{
  "weight_standardization": false,
  "eps": 1e-08,
  "epochs": 21.1,
  "lr_schedule": "linear",
  "adamw_weight_decay_other_params": 0.05
}
Rows from block 2, named by matrix and row number. Each number is 128 + 24 x the weight over its row's rms, rounded and kept within 0 to 255. All counts start at 0. After the name is the row's rms in percent of the matrix's.
# conv: 3x3 conv (model.enc.0.2.conv.weight, 64x64x3x3), inputs 44-63, a 3x3 kernel for each
conv.10 088 [ 65  93  99 100 167  58  95  91 125 163 141 138 134 117 146 161 159 125 121 121 112 128 123 118 127 126 128 135  68  95 141 130  82 137  85 138 144 169 158 140  35 108 138 147 113 137 140 156 114  96 143 110  98  97 149 133 120  96 148 135 107 153 104 130 149 133 114 123 136 120 113 141 155 190 143  93 137 176 121 138 126 140 110 135 146 125 137 121 125 131 146 102  88 138 142 135 138 132 124 109  77 109 113 129  74 105  83 150  96  96 138  98  97 146 127 129 135 132 144 146 143 242 162 105 110 100 143 121 126 129 122 144 110  97 151 109 132 132 137 124 124 139 133 114 132 127  91 139 104  98 133 100 120 127 129 138 119  38 136 146 132 121 129 149 143 103 132 142 117 155 123 118  98 134 167 110 128 110 130 135]
conv.11 089 [126 139 154 130 153  61 140 121 105 135 133 154 113 143  76 134 166 158 112 130 142 127 130 105 129 115 134 140 121 129 140 129 105 131 159 124 120 139 129 143  55 123 121  83 177 119 134 107 119 131 212 122 118 149 130  99 138 142 181  70 124 126 101 128  97 123 136 115 134 141 144 137 128 119 165 122 143  77 125 131 143 125  93 108 118 155 134 114 108  87 144 143 117 148 157 107 131 106 108 123 136 102 163  90 129 124 121 152 137 146 139 145  89  78 135 112 117 134 132 153 143  96 139 142 115 141 140 146 129 128 127 132 121 171 139 133 128 122 126  93 110 148 116  74 132 119 150 131  82  69 130 111 166 117 106 110 116 185 120 112 216 135 124 130 139 138 144  92 125 124 108 134 131 122 140 141 127 121 145 129]
conv.12 180 [108 159 121 110 139 126 121 144 144 142 126 131 131 116 117 132 139 143 134  78 132 150 170 214 149   0 114 144 156 128 121 162  92 127 110 115 123 137 144 160 165 111 132 135 127 111 101 132 108 133 137 117 115 141 134 157 105 141 130 181 104 105 169 104 142 118 128 139 127 133 132 118 119 146 143 123 122 122 118 120 137 128 115 134 128 154 126 108 125 121 119 132 138 132 130 127 111 141 128 118 142 115 104 128 122 132 100 119 111 141 120 142 153 123 132 118 125 139 134 124 116 126 121 132 135 108 120 145 139 112  79 176 121  82 151 122 134 131 131 130 123 138 127 130 128 146 130 133 125  85 136  87 107 128 162 128 128 130 157 141 118 125 102 141 101 110 178 146 142 147 127 130 168 140  60 116  77 108 170 124]
conv.13 095 [134 173 111 161 216 133 134 107 121 117 147 111 150  37 116 130 134 122 124 128 114 136 154 119 129 106 118 132 135  96 103 169  76 137 149 138 116  94 136 136 183 125 112 122  81 103 181 130 126 154 127  83  97 121 129 169 132  80 117 115 133 147 117 131 125 143 108 154 143 136 106 107 108  68 117  74  78 107 134 155 123 134 119 152 121 104 149 143 127 123 157 186 123 162 183 149 142 130 133 129 132 132 113  99 122 135 147 132 124 138 120 157 133 111 114 135 118 141 126 129 111 197 142 103 118 127 112 118 130 190 159 155 115 144 124 132 130 134 105 115 123 119  93 139 135 143 119 149 145 136 124 128 145 124 145 140  92 143 129 111 134 153 121 120 123 116 148 152 127 129 126 143 134 129 150 148 140 119 115 125]
conv.14 099 [138 136 111 133 146 109 120 138 125 163 103 139 152 151  98 110 113 122 116 139 145 143 127 148 130 157 128 165  78 140 144 160 146 132 136 107 106 112 136  85 132 160 143 184 134 130 124 108  97 126  93  92 137 112 132 131 142 169 114 116 143 140  98 147 134 126 106  74 137 147 124 124 138 133 123 146 100 155 139 139 113 132 147 121 126  71 105 126 162 120 137 124 136 136 130 106 136 125 123 128 114 139 122 162 141 120 113 124 132 163 133 127 130 127 133 116 132 125 112 128 113 157 110 152 140 125 125 133 122 119 123 137 144 137 134 129 102 153  99  35 141 125 187 108 132 130 122 118 138 104 127 123 145  89 112 137 119 154 149 132 122 111 119 150 142 116 117 128 134 114 126 125 116 126 151 134 130 133 134 138]
conv.15 079 [119 126 127 165  79 141 166 128 130 128 162 126 247   0 117 132 125 115 106  70 104 146 176 127 115 101  90 133 116 111  87 161 174  80 118 123 121 119 128  92  99 112 140 130 145 129 108 160 118 120 156 140 177 142 107 135 112 125 113 109 147 112 138 110 142 161  66 170 111 160 157 134 130 103 140 101 239 151 116 114 137 125 130 110 161  62 149 152 123 122 102 118 100 134 144 142 116 150 149 132 134 129 144 103 145 139  90 111 137 132 154 170  85 134 142 114 117 166 108 130 164 119 119 105 158 132 118 116 124 170 129 118  77  82 105 126 141 118 107  59 158 128 140 148 136 148 108 149 215 134 141 124 123 155 113 125 155  80 127 120  95 130 122 114 111 123 123 139 115 162 153 119 144 136  96 113 138 116 114 120]
conv.16 105 [119 138 130  83 190 134 144 109 118 138 100 124 119 178 135 131 120 132 130 134 133 146 129 147 129 104 122 143 183 120 137 163 165 126  91 123 126  64 135 116 145 107 147 123  94 124 144 122 106 170 112 128 144 148 139 132 137  85 149 141 106 132 123 137 115 141 127 148 140 120 134 120 128 132 126 133 173 132 119 142 147 117 120 134 119  94 123 121 108 155  92 103 109  92 110  72 107 114 116 116  67 134 153  80 154 126 123 146 101 116 136  90 128 118 144 132 136 119 103 145 131  87 162 104 155 100 129 102  83  98  99 125 107 147  86 111 113 143 102 140 126 120 128 121 113 127 134 105 120 118 132 121 109 110  77 116 112 121 110 142 103 118 140 109 129 125 120 129 121 146 140 125 147 110 141 151 124 144 126 127]
conv.17 119 [109 118 136 178 146  95  87  86 130 139 127 120  72 255 127 137 122 127 140 116 116 118 116 139 132 136 129 118 149 123 149  69 159 165 115 111 123 118 114 115 202  80 124 111  85 130 117 121 130 135  73 112 109 125 131 134  98 130 142 113  96 139 127 142 131 130 104  91 119 119 151 134 128  84 136  92  79 176 115 149 117 126 121 128 182 137 117 136 107 138 127  71 140 123 123 150  86 160 153 111 136 129 129 111  75 127 149 120  95 148 135 178  89 142 117 134 126  94  97 144  89 136 132 139  90 128 139 121 137 106 158 134  77 157  97 131 132 132 121 134 125 116 127 135 132 135 123 104 116 148 138 110 130 127 134 123 189 140 128 159  73 114 120 111 116 106 138 144 132 148 129 120 131 127 134 139 119 138 124 125]
conv.18 092 [147 117 134 125  85 151 137 134 141 134 109 144 108 117 136 140 135 120 144 154 148 110 117 125 138 146 130 134 182 116 166 141 139 146 146 117 126 121 116 164   0 167 116 154 124 119 107 131 111 125 113 108 171 133 141 146 116 114  90 119 127 132 149 105 104 152  90  92 115 120 116 107 128 165 133 129 118 134 131 141 116 106 103 111 133  92 121 121 100 124 130 179 133 140  40 137 122 149 135 133 129 151 121 143 120 115 129 137 154 144 126 146 177 144 118 124 120 144 123 131 131  64 128 136 119 109 149 130 154 136 137 109  98 147 118 120 132 135 106 105 116 103  99 129 126 112 120 126 122 153 130 150 146 105 105 123 189  67 110 123 139 113 144 121 106 129 171 146 114 118 106 154 133 127 138 125 127 123 131 128]
conv.19 082 [125  78  99  89 138 128 120 125 119 137 114 118 128 255 159 119 120 121 139 150 149 123 124 149 124 119 148 105 139 115 145 110 144 165 117 100 113 107 123 129 119  91 120  77 121 131 122 121 156  98  55 127 172 137 114 104 119 133 171 149 134 117 113 118 116 138 128  97 159 140 136 126 118 140 119 127 215 145 146  97 122 147 138 127 141 105 136 168 148 119 124 194 163 140 117 148 128  73  93 142 156 130 148 125 132 154 121 132 107 139 116 132 151 168 139 125 139 132 135 135  51  60 115 123  86 133 153 149 129 154 113 114 116 140 129 135 138 123 122  81 138  91 124 155 132 137 136 134 188 105 126 146 117 116 116 129 113 167 166 100 200 140 145 128 160 131 118 122 123 111 138 138 116 121 143 139 136 142 131 137]
conv.20 088 [105 147 103 133 176  68 115 153 124 122 108 124 106 113 128 146 128 118 124 126 117 112 149 136 130 149 111 126 122  97 162  75 138 119 122 122 148 123 127  89 124 110 111 124 125 128 138 128  97 140 121 117 174 160 137 123 131  93 136 122 118 154 133 154 114 119  98 134 133 134  93 135 160  31 147 136 145 143 146 110 122 127 143 139 173 137 135 140 146 131 162 160 128 115 125 141 112 101 105 107 137 123 124 129 112 135 107  96 110 147 119  89  80 145 128 129 131 124 151 127 144 161 109 111 121 139 109 128 108 168 140  97 100 124 151 142 135 138 132 121 135 122 127 138 108 131 135 144 217 137 110 143 131 124 130 130 157  98 127  83 104 132 140 107 144 125 139 137 120 132 147 143 130 118 147 127 130  78 143 137]
conv.21 149 [159 137 115 143 148  72 131 140 120 138 118 136 142  94 141 102 143 124 126 141 110 148  32  81 168 162 153 115 141 163 136 120 125 141  90  88 138 115 124 155 145 143 120  96 115 113 140 130 119  94 162 135 115 104 144 166 122 134  91  99 109 124 130 113 153 122 149 129 121 158 193 110 162 132 134 129 144  98 137 136 128 107 114  96  95 200 139  98  73 136 166 177  80 130  94 128 158 194 161 134 135 111 129 126  90  94 133 130 123 132 137 143 119 111 126 145 126 150 150 114 184 117 130 163 100 116 143 109 106 185 113 144 177 149 181 141 118 130 105 134 112 122 130 130 140 140 117 116 117 101 131 137 117 156  67 138 117 136 154 118 162 112  82 140 108 125 157 111 105  78 108 140 129 140 152  90 141 134 154 133]
conv.22 085 [129 151 140 118 140 118  98  80 132 124 117 134 105 131 152 121 125 114 138 142 144 115 171 161 154 163 151 134 110 118 180 111 191 141 131 116 127 123 136 152 108 125 111  81 116 139  89 128 154 127 166  96 147 123 134  95 137 133 104 159 168 130 137 169 114 148 178 142 176 118 155 103 102 130 110 126 182 103 146 117 150 132 139 132 142 164 132 130 139 143 127 132 134 119 133 118 128 129 143 151 139 111 131 149 175 155 117 123 133 127 114  57  54 169 138 163 130 141 170 133 122 178 145 104 177 103 138 148 140 159 116 139 110 162 155 126 132 126 132  88 157  65  75 143 140 120 126  99 151  96 107 117 122  83 126 147  90 159 137 140 117 147 138 125 111 123 136 124 152 132 153 138 124 137 140 129 120 110 125 133]
conv.23 093 [ 96  74 125 121 184 126  94  86  82 128  17 116 119 128 137 123 132 140 116 134 134 112 113 123 127 131 127 129  20 129 154 132 129 147 163 136 171 202 120 142 177 132 115 121 118 154 161 140 122  65 117 115 107 104 140  91 145  95 154 137 114 104 118 118 103 124 118 132 126 138 136 126 132  66 130 120 106 148 125 122 140 106 124 136 146 200 172 132 115 143 138 106 126 112 115 115 124 124 129 106 104 155  61  84  87 137 129 133 139 187 121 108 109 106 114 109 125 127 129 112 110 125 143 142 105 109 117 108 132 130  82 137 150 138 122 123 137 134 139 144 121 120 138 129 102 143 174 112  87 131 122 131 124 100 106 133 144 146 107 130 147 116 125 146 170 122 185 133 123 132 138  98 110 131 112 116 127 133 128 123]
conv.24 081 [106 126 155 154 149 136 140  95  79 146 113 147  97 169 159 146 124 119 123 133 141 142 151 115 138 133 127 103 132  88  99  85 132 128 183 143 113 142 142 129 133 136 128  74 150 145 130 162 117 148  96 129 140 100 117 123 149 146 122 159 142 114 130 103 143 111  85 139 107 117 133 104 150 122 116 168  63 102 142 107 129 138 154 128 134 136 140 149 147 121 120  87 137 147 146  65 117 132  94 106 165 136  83 180 143 125 147 134 108 125 124 102  59 102 136 114 129 174 108 113 155 154 127 126  94  96 137 105 141 150 172 127 131 151 101 134 134 136 114  58 122 124  63 147 120  94 118 115 169 117  97  87 117 126 134 123 161  92  45 135 115 110 136 151 150 122 137 139 135 119 107 125 131 132 114 119 132 124 123 134]
conv.25 093 [130 116 154 125  74 128 146 170 124 125 125 147 172  70 101 152 115 127 140 155 142 152 115 144 138 121 130 115 116 131 104 123 154 139 128 118 136 134 111 120 160  89 163 132 140 115 179 163 116 112 128 124 120 135 144 128 118 135 136 137  91 123 121 149 113 157 113 105 161 126 114 106 119 171 137 112 102 117 126 154 100 126 154 130 119 122 147 156 115 131 115  91 134 139 105 157 123 146 109 147 125 119 105  79  99 133  76 113 109  99 129 148 113 128 125 125 125 162  81 113 122  74  99 120  92 111 104 123 126 122 156 106  64 117 130 130 139 138 171  42 136 143 197 119 108 149 113 127 114 137 131 119 139 139 126 130 161   9 101 124 184 144 144 131 107 121 118 104 168 130 142 133 130 122 138 131 114 129 127 127]
conv.26 093 [130 119 129 121 198 148 126 123 124 129 145 142 148  60 141 143 135 129 126 154 149 129 150 146 127 120 129 138 128 118 130  94 122 136 107 128 109 122 140 113 146 168 117 114 139 117 127  74 125 156 160 134 105 131 114 129  86 153  73 102 128 156 138 131 122 140 147  62  94 138 112 108 128 135 131 136 109 143 120 133 140 117 151 119  77 123 136 101 105 127 126 106 131 128  27 110 136 112 123 117 108 140 113 117  88 126 121 125 136 132 150 111 215 136 119 115 108 122 119 107 142  74 159 136 129 117 148 149 131  67 154 120  64  85  87 138  87 112 149  52 110 154 125 146 127 168  98 144 150 119 144 125 134 102 124 132 154  18  95 148 154 144 125 130 126 132 138 139 118 124 144 131 121 130 120 148 147 123 127 120]
conv.27 077 [133 144 137 118 129 104 117 101 119 140 138 129 141 129 109 120 112 137 123 115 123 121 109 116 133 121 133 126 123 127 125 129 118 143 114 108 124 125 130 101 141 116 140  93 107 144 105 130 114 123 129 134 122 106 117 139 143 133 110 122 134 133 115 130 132 126 122 127 155 123 141 124 128 107 108 122 130 131 134 142 126 133 144 149 120  78 133 123 142 139 109 121 114 121  97 105 128 112 111 133 136 108 133  99  97 125 117 135 134 112 120 128 141 140 124 139 135 126 145 126 173 142 134 120 114 119 147 130 114 100 132 139  99 156 140 131 135 139 114  60 148 119  95 131 133 128 124 132  85 163 130 133 139 118 137 140 130 124 123 156 131 127 133 121 124 123 116 124 129 120 129 132 129 123 120 135 124 126 136 115]
conv.28 123 [117 146 100 145  56 181 166  96 138 113 127 139 201 108  98 129 139 130 118 129 126 116 161 122 131 121 146 119 156 113 148 161 167 134  64 117 104 125 118 127 106 133 161 162 102 134 163 135 128  92 147 139 135 150 113 110 144 191  83 132  75 101 111 132 140 134 145  86 104 152 149 139 129 109 129 146  94 119  99 131 130 114 137 117 118 147  98 119 119 129  60 102  90 171   0 161 139 116 128 103  89 136 163 170 100  72 123 108 147 123 123 130 129 135 139 114 124 130 114 119 165 146 140 147 172 123 139 151 135 126 149 120 122 114 126 131 116 136 156 102 110 147 127 129 151 120 123  92 159 144 130 127 109 116 132 117 220  77 114 121 134 148 113 124 128 152  97 140 136  98 133 130 138 131 124 128 138 123 133 134]
conv.29 119 [111 114 102  94 164 139 134 129 106 151 104 117  80 182 121 129  99  99 136 131 134 111 104 124 123 157 137 119 123 152 145  93 140  91 148 123 127 111 128  98 160  85 111 123  97 138 127 110 131 230 157 152  82 141 135 130 145 104 101 100 141 158 135 136 135 115  95 107 108 119 105 144 146 144 138 126  78 145 128 140 146 128 128 115 119 127 111 172 144 115 118  98 146  35  93  95 174 172 114 141 109 130 168  85 127 166  85 129 107  98 136 141 160 107 162 101 140 105 141 147 124 181 125  94 136 126 128 156 133 125  71 152  81  87 146 119 128 139  88 119 117 155 135 128 150 137 138 126 110 119 134 141 101 141 116 113 121 110 105  29 171 138 130 125 133 128 157 126 130 120 112 112 121 128 109 140 124 125 121 118]
conv.30 082 [134  74 140 112  45 154 121 139 126 150 188 134 127 169 113 124 131 127 132  69 125 134 124 148 123 122 133 122 107 126 146  95 139 148 152 109 112 120 194 113 114 160 106 144 140 125 125 120 161  84  77 137 160 148  95 127 151 102 158 167 104  97 134 140 123 127 142 184 130 140 162 106 124 139 126 107  80 145 132 144 144 119 131 110  93 207 124 125 115 125 155 146 122 100  76 163 120  87 123 132 151 147 148 210 173 130 146 119 116 100 141 139  81 125 134 128 163 128 118 134 154 104 110 119 137 116 113 124 126 125 165 135 110  83 119 134 102 125 115  32 179 123 112 146 137 103 127 142 232 108 138 103 134 138 154 122 115 136 150 125  96 142 139 160 131 137 116 123 104 118 122 114 136 123 130 129 113 111 129 115]
conv.31 082 [158 102 136 135  46 176 141 114 116 145 145 109 125  71 115 125 149 118 121 118 111 139 138 137 132 135 137 115 126 120 100 194  98 128 150 102 136 129 119 137 184 126 138 104 123 119 153 140 122  93  55 132 148 120 136 109 119 114 107 133 143 170 119 118  98 126 115  95 123 117 104 105 134 131 111 115 110 164 138 105 101 140 116 119 118 102 121 112 162 107 156 159 128 100 146 127 122 114 136 120 130 142 146 182 148 123 138 137  95 164 117 164 163 131 127 143 144 113 149 131 142 191 123 141 119  88 112 144 131 137 158 160 130 112 138 126 152 121 135 146 131 102 166 154 154 148 121 130   2 110 107 146 118 132 134 137 125  50 135 126 132 116 125 118 123 119 126 130 145 112 127 129 134 137 149 142 126 142 129 130]
conv.32 084 [142 160 152 122  97 134 139 155 117 120 133 131 159 130 123 127  96 139 133 124 123 125  95 137 141 110 134 143 130 139 138 156  98 104 142  95 155 122 129 138 112 167 122 125 122 129 141  97 114 120 113 132  99 109 137 137 133  86 114 137 147 136 128 130 102 108 146 220 131 141 138 118 127  73  91 131  23  77 131 144 147 124  86 125  96  74 117 118  92 118 122 124  95 127 145 102 125 140 144 126 144 129 125 156 130 128 146 117  99  57 135  58   0 127 140 136 147 122 125 138 136 114 134 147 151 113 136 122 123  92 109 127 137 138 124 138 118 136  66  29 148 158 119 145 120 124 123 124 146 121 121 121 143 134 105 116 156 141 126  77 158 112 130 123 128 113 138 111 128 123 131 135 123 124 142 109 127 122 127 125]
conv.33 084 [134 144 128 128 113 134 144 119 115 122 125 128 136 106 128 127 145 162 135 122 133 131 129 131 114 125 119 139 130 111 117 168 158 121 134 122 129 134 157 111 158 140 127  97 144 112 116 136 118  74 120 135  73 112 135 112 128 100 207 122 140  81 129 128 107 109 105 120  90 143  94 149 121 131 139 106 110 139 122 114 155 143 126 137 166 127 135 146 130 118 132 115 127 113 137 108 138 100 129 136  99 103 156 143 150 133  95 132 176 169 143 235 241 140 112 134 118 134 111 119 216 117 125 145 153 118 133 142 130 146 118 143  98 119 156 130 135 123 148 172 111 106 167  98 138 140 146 124  60 122 135 141 113 136 151 108 109 137 144 118 120 120 127 117 132 113 116 141 117 121 129 132 131 127 131 125 131 117 147 126]
conv.34 104 [106 135 131 113 166 136 114  77 117 143 131 136 136 107 153 137 149 122 120 134 121 137 122 141 125 142 121 131 138 135 120 131 147 142 172 144 140  76 119 135 144 203 145 117 121 150 104 112 107  79 174 139 137 126 130 158 125 116 142 137 138 126 129 146 145 134 112  93 122 132 136 126 120 108 132  90 133 115 123 111 115  97  96 148 130 112 116 147 136 120 125 212 130  87 173  81 150 116 122 120 134 120 135 115 112 124 105 101 137 144 145 121 152 132 144 132 131  65 159 149 104 133 113 106 145 136 141  84 124 179 176 112 131 156 116 134 122 144 119 129 115 111 114 112 123  84 109 135 131 135 127 107 121 113 162 153 108 200 145 107 163 167 125 138 122 127 127 124 129 128 137 131 131 131 143 138 131 133 137 134]
conv.35 095 [145 205 100 112 122 102 119  82 145 160 107 129 118 199 129 117 148 139 121  98 125 138 143 156 110 100 137 141 142 109  86 125 139  94 148 133  94 125 108 104 104 129  94 143 104 119  90 161 101 218 117 147 157 113 142 171 135 125 137 133 126 110 130 134 102 134 129  64 124 146 136 123 141 155 129 152  70 127 126 125 136  92 109 134 122 147 132 119 110 126 140 137 153 148 177 117 142 140 146 136 112 124 119 172 113 147 117 128 134 137 136 128 162 156 137 117 119 131  94 140 157  68 119 127  81 116 140 138 137 164 149 131 114 114 124 126 134 128 105  95 117 110 149 113 134 183 123 120 124 177  92  96 130 139  91 114 187 133 133 103 147 140 129 134 100 176 134 124 126 164 144 138 162 123  84 128 107 123 126 120]
conv.36 083 [145 159 143 166 217 129 103 146 130 140 102 107 116 193 125 144 129 134 126 114 133 128 161 110 125 113  96  97 119 127 148  96 149 137 101 136 131 135 152 134 144 171 116  80 137 123 154 134 136  40 155 151 151 134 141 136 122 139  95  94 161 143 131  93 121 117 111  59  88 103 118 124 171 102 160 124 102 108 138 105 161 146 152 111 142 201 126 126  81 154 140  97  89 152 144 102 133 120 116  98 164 149 133  77  87 137 120 110 122 119 124 146 235 122 136 142 121 148 117 111 147 147 127  89 131 118 112 112 116 161 156 106 136 111  87 144 108 128  97 126 116 119 157 116 131 153 137 139 147 150 111 139 116 153 121 132 149 152 128  73 145 120 111 156 142 133 104 146 124 128 137 124 109 134 147 101 126 136 103 120]
conv.37 108 [131 164 129 159  80 131 104  96 123 136 137 124 128 104 118 110 123 140 120 150  98 100 175  91 120 149 108 107 123 144 120 181 155 100 195 153 147 117 128 138 146 128 154 108 151 127 146 132 141 126 177 125 121 121 140 121 125 143 163 120 162  99 125  91 143 123 127 165 137 140 128 108 120 127 113 129 123 128 147 129 114 151  85 139  82  99 137 140 174 137 115  75 115 151 165 110 142 131 119 138 141 144 106 169 151 130  93 126 126 114 122 120 136  84 132 119 127  96 149  97 146 128 152 104 159 139 137 124 122 127 163 151 148 129 132 145 112 144 142 161 111 124 134 118 137 128 140 130 201 125 144 130 116 156 149 135 107   0 145 126 143 141 136 116 155 126  43 103 120 130 157 132  94 132 181 145 146 131  77 118]
conv.38 091 [116 148 106 165 167 138 126 134 131 111 148 127 136 209 105 129 108 120 113 111  95 116 124 166 144 150 137 146  87 126  62 149 159 122 123  83 137 143 158 150 189  79 122  63  83 114 130 113 147 137 127 129 103  97 128 122 144 115  76 132 101 124 113 122 129 123 121  97 155 124 132 156 129 133 154 118 191 138 114 144 138 102  72 125 146 165 111 118  64 121 137 179 133 142 144 123 129 135 156 126 118 140 102 142 111 113 132 115 113 122 106 104 134 150 116 103 118 173 161 141 156 182 103 166  89 104 131 128 129 157 132 113 183 209 126 137 159 133  95  98 129 113 127 139 119 135 109 132  89 128 130 108 127 155 122 136 104 142 110 160 152 117 129 125 140 134 125 130 137 116 122 135 141 122  96 164 113 155 135 135]
conv.39 104 [138 124 125 124 131 170 147 124 121 149  86 104 117  94 130 123 154 117 144 147 122 150 119 120 131 147 149 140 134 155 163  81 146 132  96 113 133 107 112 134  91 175 114 135 118 132 116 181 143 114 168 141 116 128 124 142 117 111 151 112 124 132  99 123 162 127 151  96 138 123 123 119 126 163  94 144  75 130 124 135 110 134 125 126 110  84  97 112 121 130 131  69  91 144 191 172 136 130 147 115  97 144 121 144  97 128 133 140  91  86 151 151 151 100 123 121 112 102 101 139 166 205 154 126 161 138 142 110 157  50 155  96 115 178 132 149 146 144 146 155 155 133 115 118 124 141 116 120 115 118 133 140 126 132 129 152 169  91 116 137 115 151 118 118 122 147 129 131 138 116 136 135 132 125 108 105 126 145 120 129]
conv.40 086 [111  80 142 123 106 155 126 130 125 106 152 109 119 173 120 134 119 127 117 128 100 128 130 121 124 132 122 132  91 102 111  86 139 111 125 115 125  86 117 115  82  67 141 114 117 123 150 131 111 124 104 100 127 123 119 137 131 124  75 125 127 147 125 120  94 143 117 119 109 112 131 141 138 158 111 126 141 135 140 108 131 123 126 134 122 180 105 128 129 124 119  97 132 113 125 133 117 121 120 139 112 131 150 101 117 133 136 130 139 125 128 149 165 144 136 120 138 132 149 117 106  77 125 131 125 135 123 131 134 155 190  91 137 150 122 122  83 162 143 193 122 115 131 121 129 144 103 123 153 157 126 129 131 125 147 132 156 170 114 135 101 134 128 131 112 129 113 137 132 114 115 131 127 140 142 113 133 118 122 140]
conv.41 101 [102 168 122 186 149 131 114 159 122 120 147 131 101 103 112 132 120 117 120 133 107 116 107 103 143 129 124 128 130 136 111 140 104 136 132 124 125 121 113 114 159  59 111 195 144 114 124 112 105 206 119  91 131 136 120 126 107 159 131 118 124 137 115 131 131 134 131 107 141 132 129 142 138 126 148 165   0 189 142 119 129 136 115 121 127 159 110 142 127 122 132 101 126  92 110 145 127 124 135 126 143 102  99 166  96 121 117 109 135 172 129  72 103 160 126 118 139 142 160 129 133 101 110 142 155 120 140 121 130 113 170 108 151 106 119 140 127 137 109  87 144 134  93 137 125 122 124 131 125 137 108 167 130 105 144 127 231  65 156 144 129 137 123 115 142 130 133 106 123 114 129 132 129 134 126 128 125 121 125 125]
conv.42 089 [136  90 123 125 146 109 102 118 110 122 163 120 103  90 121 140 133 118 130 114 108 130 102 110 115 133 107 124 152 182 148   5  77 105 106 125 125 163 136 142 188 177 111 124 144 130 134 116  92 103 166 143 135 165  92 131 115 137 139 139 138 116 120 105 129 117 106 118 140 129 135 119 108 143 117 125 108 125 132 121 110 123 163 120 160  70 162 132 183 130 142 139 107 133 196 163 143 127 146 142 135 154 150 149 132 138  98 116 107  65 110 129 135 140 132 148 119 134 125 119 161 169 159 132 140 159 128 130 127 165 151  72 111 185 119 107 167 133 109 179 118 105 117 118 132 110 150 135 171 147 125 134 135 136  79 128 127  97 143 119 126 184 126 135 121 106 143 121 125 113 116 118 134 127 129 113 124 110 129 124]
conv.43 121 [106  96 108 109 175  93 134 105 182 123 148 145 112 133 134 127 154 152 151 150 128 124 143  43 109 135 125 111 136 104 135 137 147 142 167 196 107 119 152 146 187 146 128 154 167 117 118 152 122  93 139 140 109 139 153 115 134 138 169 143 164 106 138 116 115 124 120 139 124 121 140 103 155 121 124 115 108 123 135 141 126 113 155 188 112 113 111 135 143 140 162  55 100 161 122 142 115 130 129  95 131 139  91 106  95 117 151 110 135 137 124 153 129 144 141 156 141 132 135 101  91 195 119 156 102  95 146 113 126 104 108  93 130 129 101 135 139 121 134 130 148 124 128 100 110  87 120 129 144 141 132 123 152 122 113 117 123 130 171 143 176  91 132 137 112 111 116 145 105 147 160 118  82 108 127  87 122  86  49 148]
conv.44 090 [137 166 132 120 107 189 128 141 123 104  82 143 133 140 167 134 123 117 129 170 134 122 105 146 133 122 125 150  91 140 129  70 102 127 112 153 140 112 140  81 139 203 129 141 140 119  94 147 123 143  61 124 132 142 162 126 113 116 100 112 118 123 118 136 179 134  98 126 146 132 154 117 149 174  97 116 122 113 125 138 132 136 101 109  92  65 134 115 122 121 126 120 150 139  89 248 134 131 159 122 104 139 146 117 137 116 130 128 128 122 143 145 107 110 124 134 128  83 158 129 156  19 106 147 107 152 128 116 134 144 136 113 146 133 150 134  78 125 118 206 165 134 134 154 119 129 115 138  80 132 148 128 137 150 138 144 146  97 151 113  70 150 136 136 134 128 173 125 135 129 124 128 125 139 137  98 124 138 124 134]
conv.45 088 [126 111 114 173 135 113 121 170 142 107 157 139 101 155 113 140 125 137 130 139 135 132 121 105 118 134 108 115 195 132 148  44 105 156 120 149 125 160  81 140  92 135 162 120 149 163 162  83 117 178 151 127 114 127 129 146 154 122 125 166 140 121 111 136 165 127  93 153 168 134 157 131  99 167 159  78 171 207 115 118 130 120 140 124 162  52 133 160 108 101 127 127 136 161  87 169 134 127 135 136 115 127 114 133 122 114 126 138 137 112 137 140 140 179 149 175 143 129  77 137 208 137  74 150 149 130 127 136 123 145 121 106 122 151 134 144 100 128 133 163 144 119 188 134 112 110 140 108 144  85 118 127 117 126 130  93 142 107 173 141 120 137 117 120 143 105 134  97 128 117 136 126 134 127 140 140 123 132 124 129]
conv.46 102 [ 97 172 108 130  48 129 165 177 157 153  93 155  92 164 124 126 114 136 116  78 111 145 138 108 151 116 146 101 157 148 124 147 158 107  80  97 117 154 118 187 131 128 145 119 147 139 111 142 110  90 111 174 173 135 109  86 121 141 164 124 137 129 113 122 118 129 105 133 124 135 170 136 134 173 131 104 151 104  90 141 128 113 137 126 169 139 150 125  97 119 122  97 118 110 127 160 102 159 152 108 110  88 143 135 149 118 134 121 108 129 131 149 167 146 121 134 131 137 159 128 231 166  74 146 117 134 150  99 119 168 163 141 162  82 141 141 133 136 159  53 154 151 145 146 121 152 117 147 156 101  89  92 110 152 134 151 148 139 123 105  89 122 118 132 113 116 110 150  88 128 138 128 121 128 101 120 129 115 128 132]
conv.47 096 [108  77 125 112 174 114 112  82 134 125 126 124  96 113 149 146 151 116 141 120 121 119 125 107 137 143 107 111 132 111  83 255 146 124 102 115 133 110 127 160 149 142 143 132 104 113 139 104  92  64  48 129  86  80 117 133 106  97  93 111 104 133 131 155 132 131 126  83 111 115 155 153 117  92  98 114  79 135 139 148 129 135 114 142 139 155 120 138 130 142 142 108 165 110 152 118 130 145 121  80 125 120  76  73 117  84 104 108 123 148 127  94  66 163 110 100 125 153 173 130 101 114 120 125 150 109 124 137 143 141 142 134 131  81 156 113 114 136 148 126 123 131 146 106 137 114 133 113 169 140 126 129 133 173 156 136 109 105 141 123 145 130 131 129 115 127 135 138 129 135 128 151 133 123  91 106 119 166 144 126]
conv.48 087 [126 165 134 176 175 166 124 132 114 128 121 145 185  61 147 115 111 143 134 115 153 119 100 155 126 121 160 115  94 149 133 153 136 137 137  95 126 158 145 165 169 111 117 162 142 143 120 141 103 128 150 151 105 138 138  78 127 113 156 139 114 140 153 134 137 147  96  73 135 157 118 146 120 121 103 112 185 115 113 128 144 120 123 131 104 156 116 154 135 120 110 110 152 129 115 158 109 146 125 135 134 130 114 151 166 124 114 133 127 142 132 132 122 125 132 118 143 129  96 123 130 162 132 108 144 113 152 138 141 138 143 148  91 163 115 121 118 116 119 153 107 109  89 124 138 121 138 133 155 129 130 145 131 128 172 127 182 203  97 117 125 112 148 155 106 164 132 118 152 127 107 132 145 122 101 163 116 151 165 113]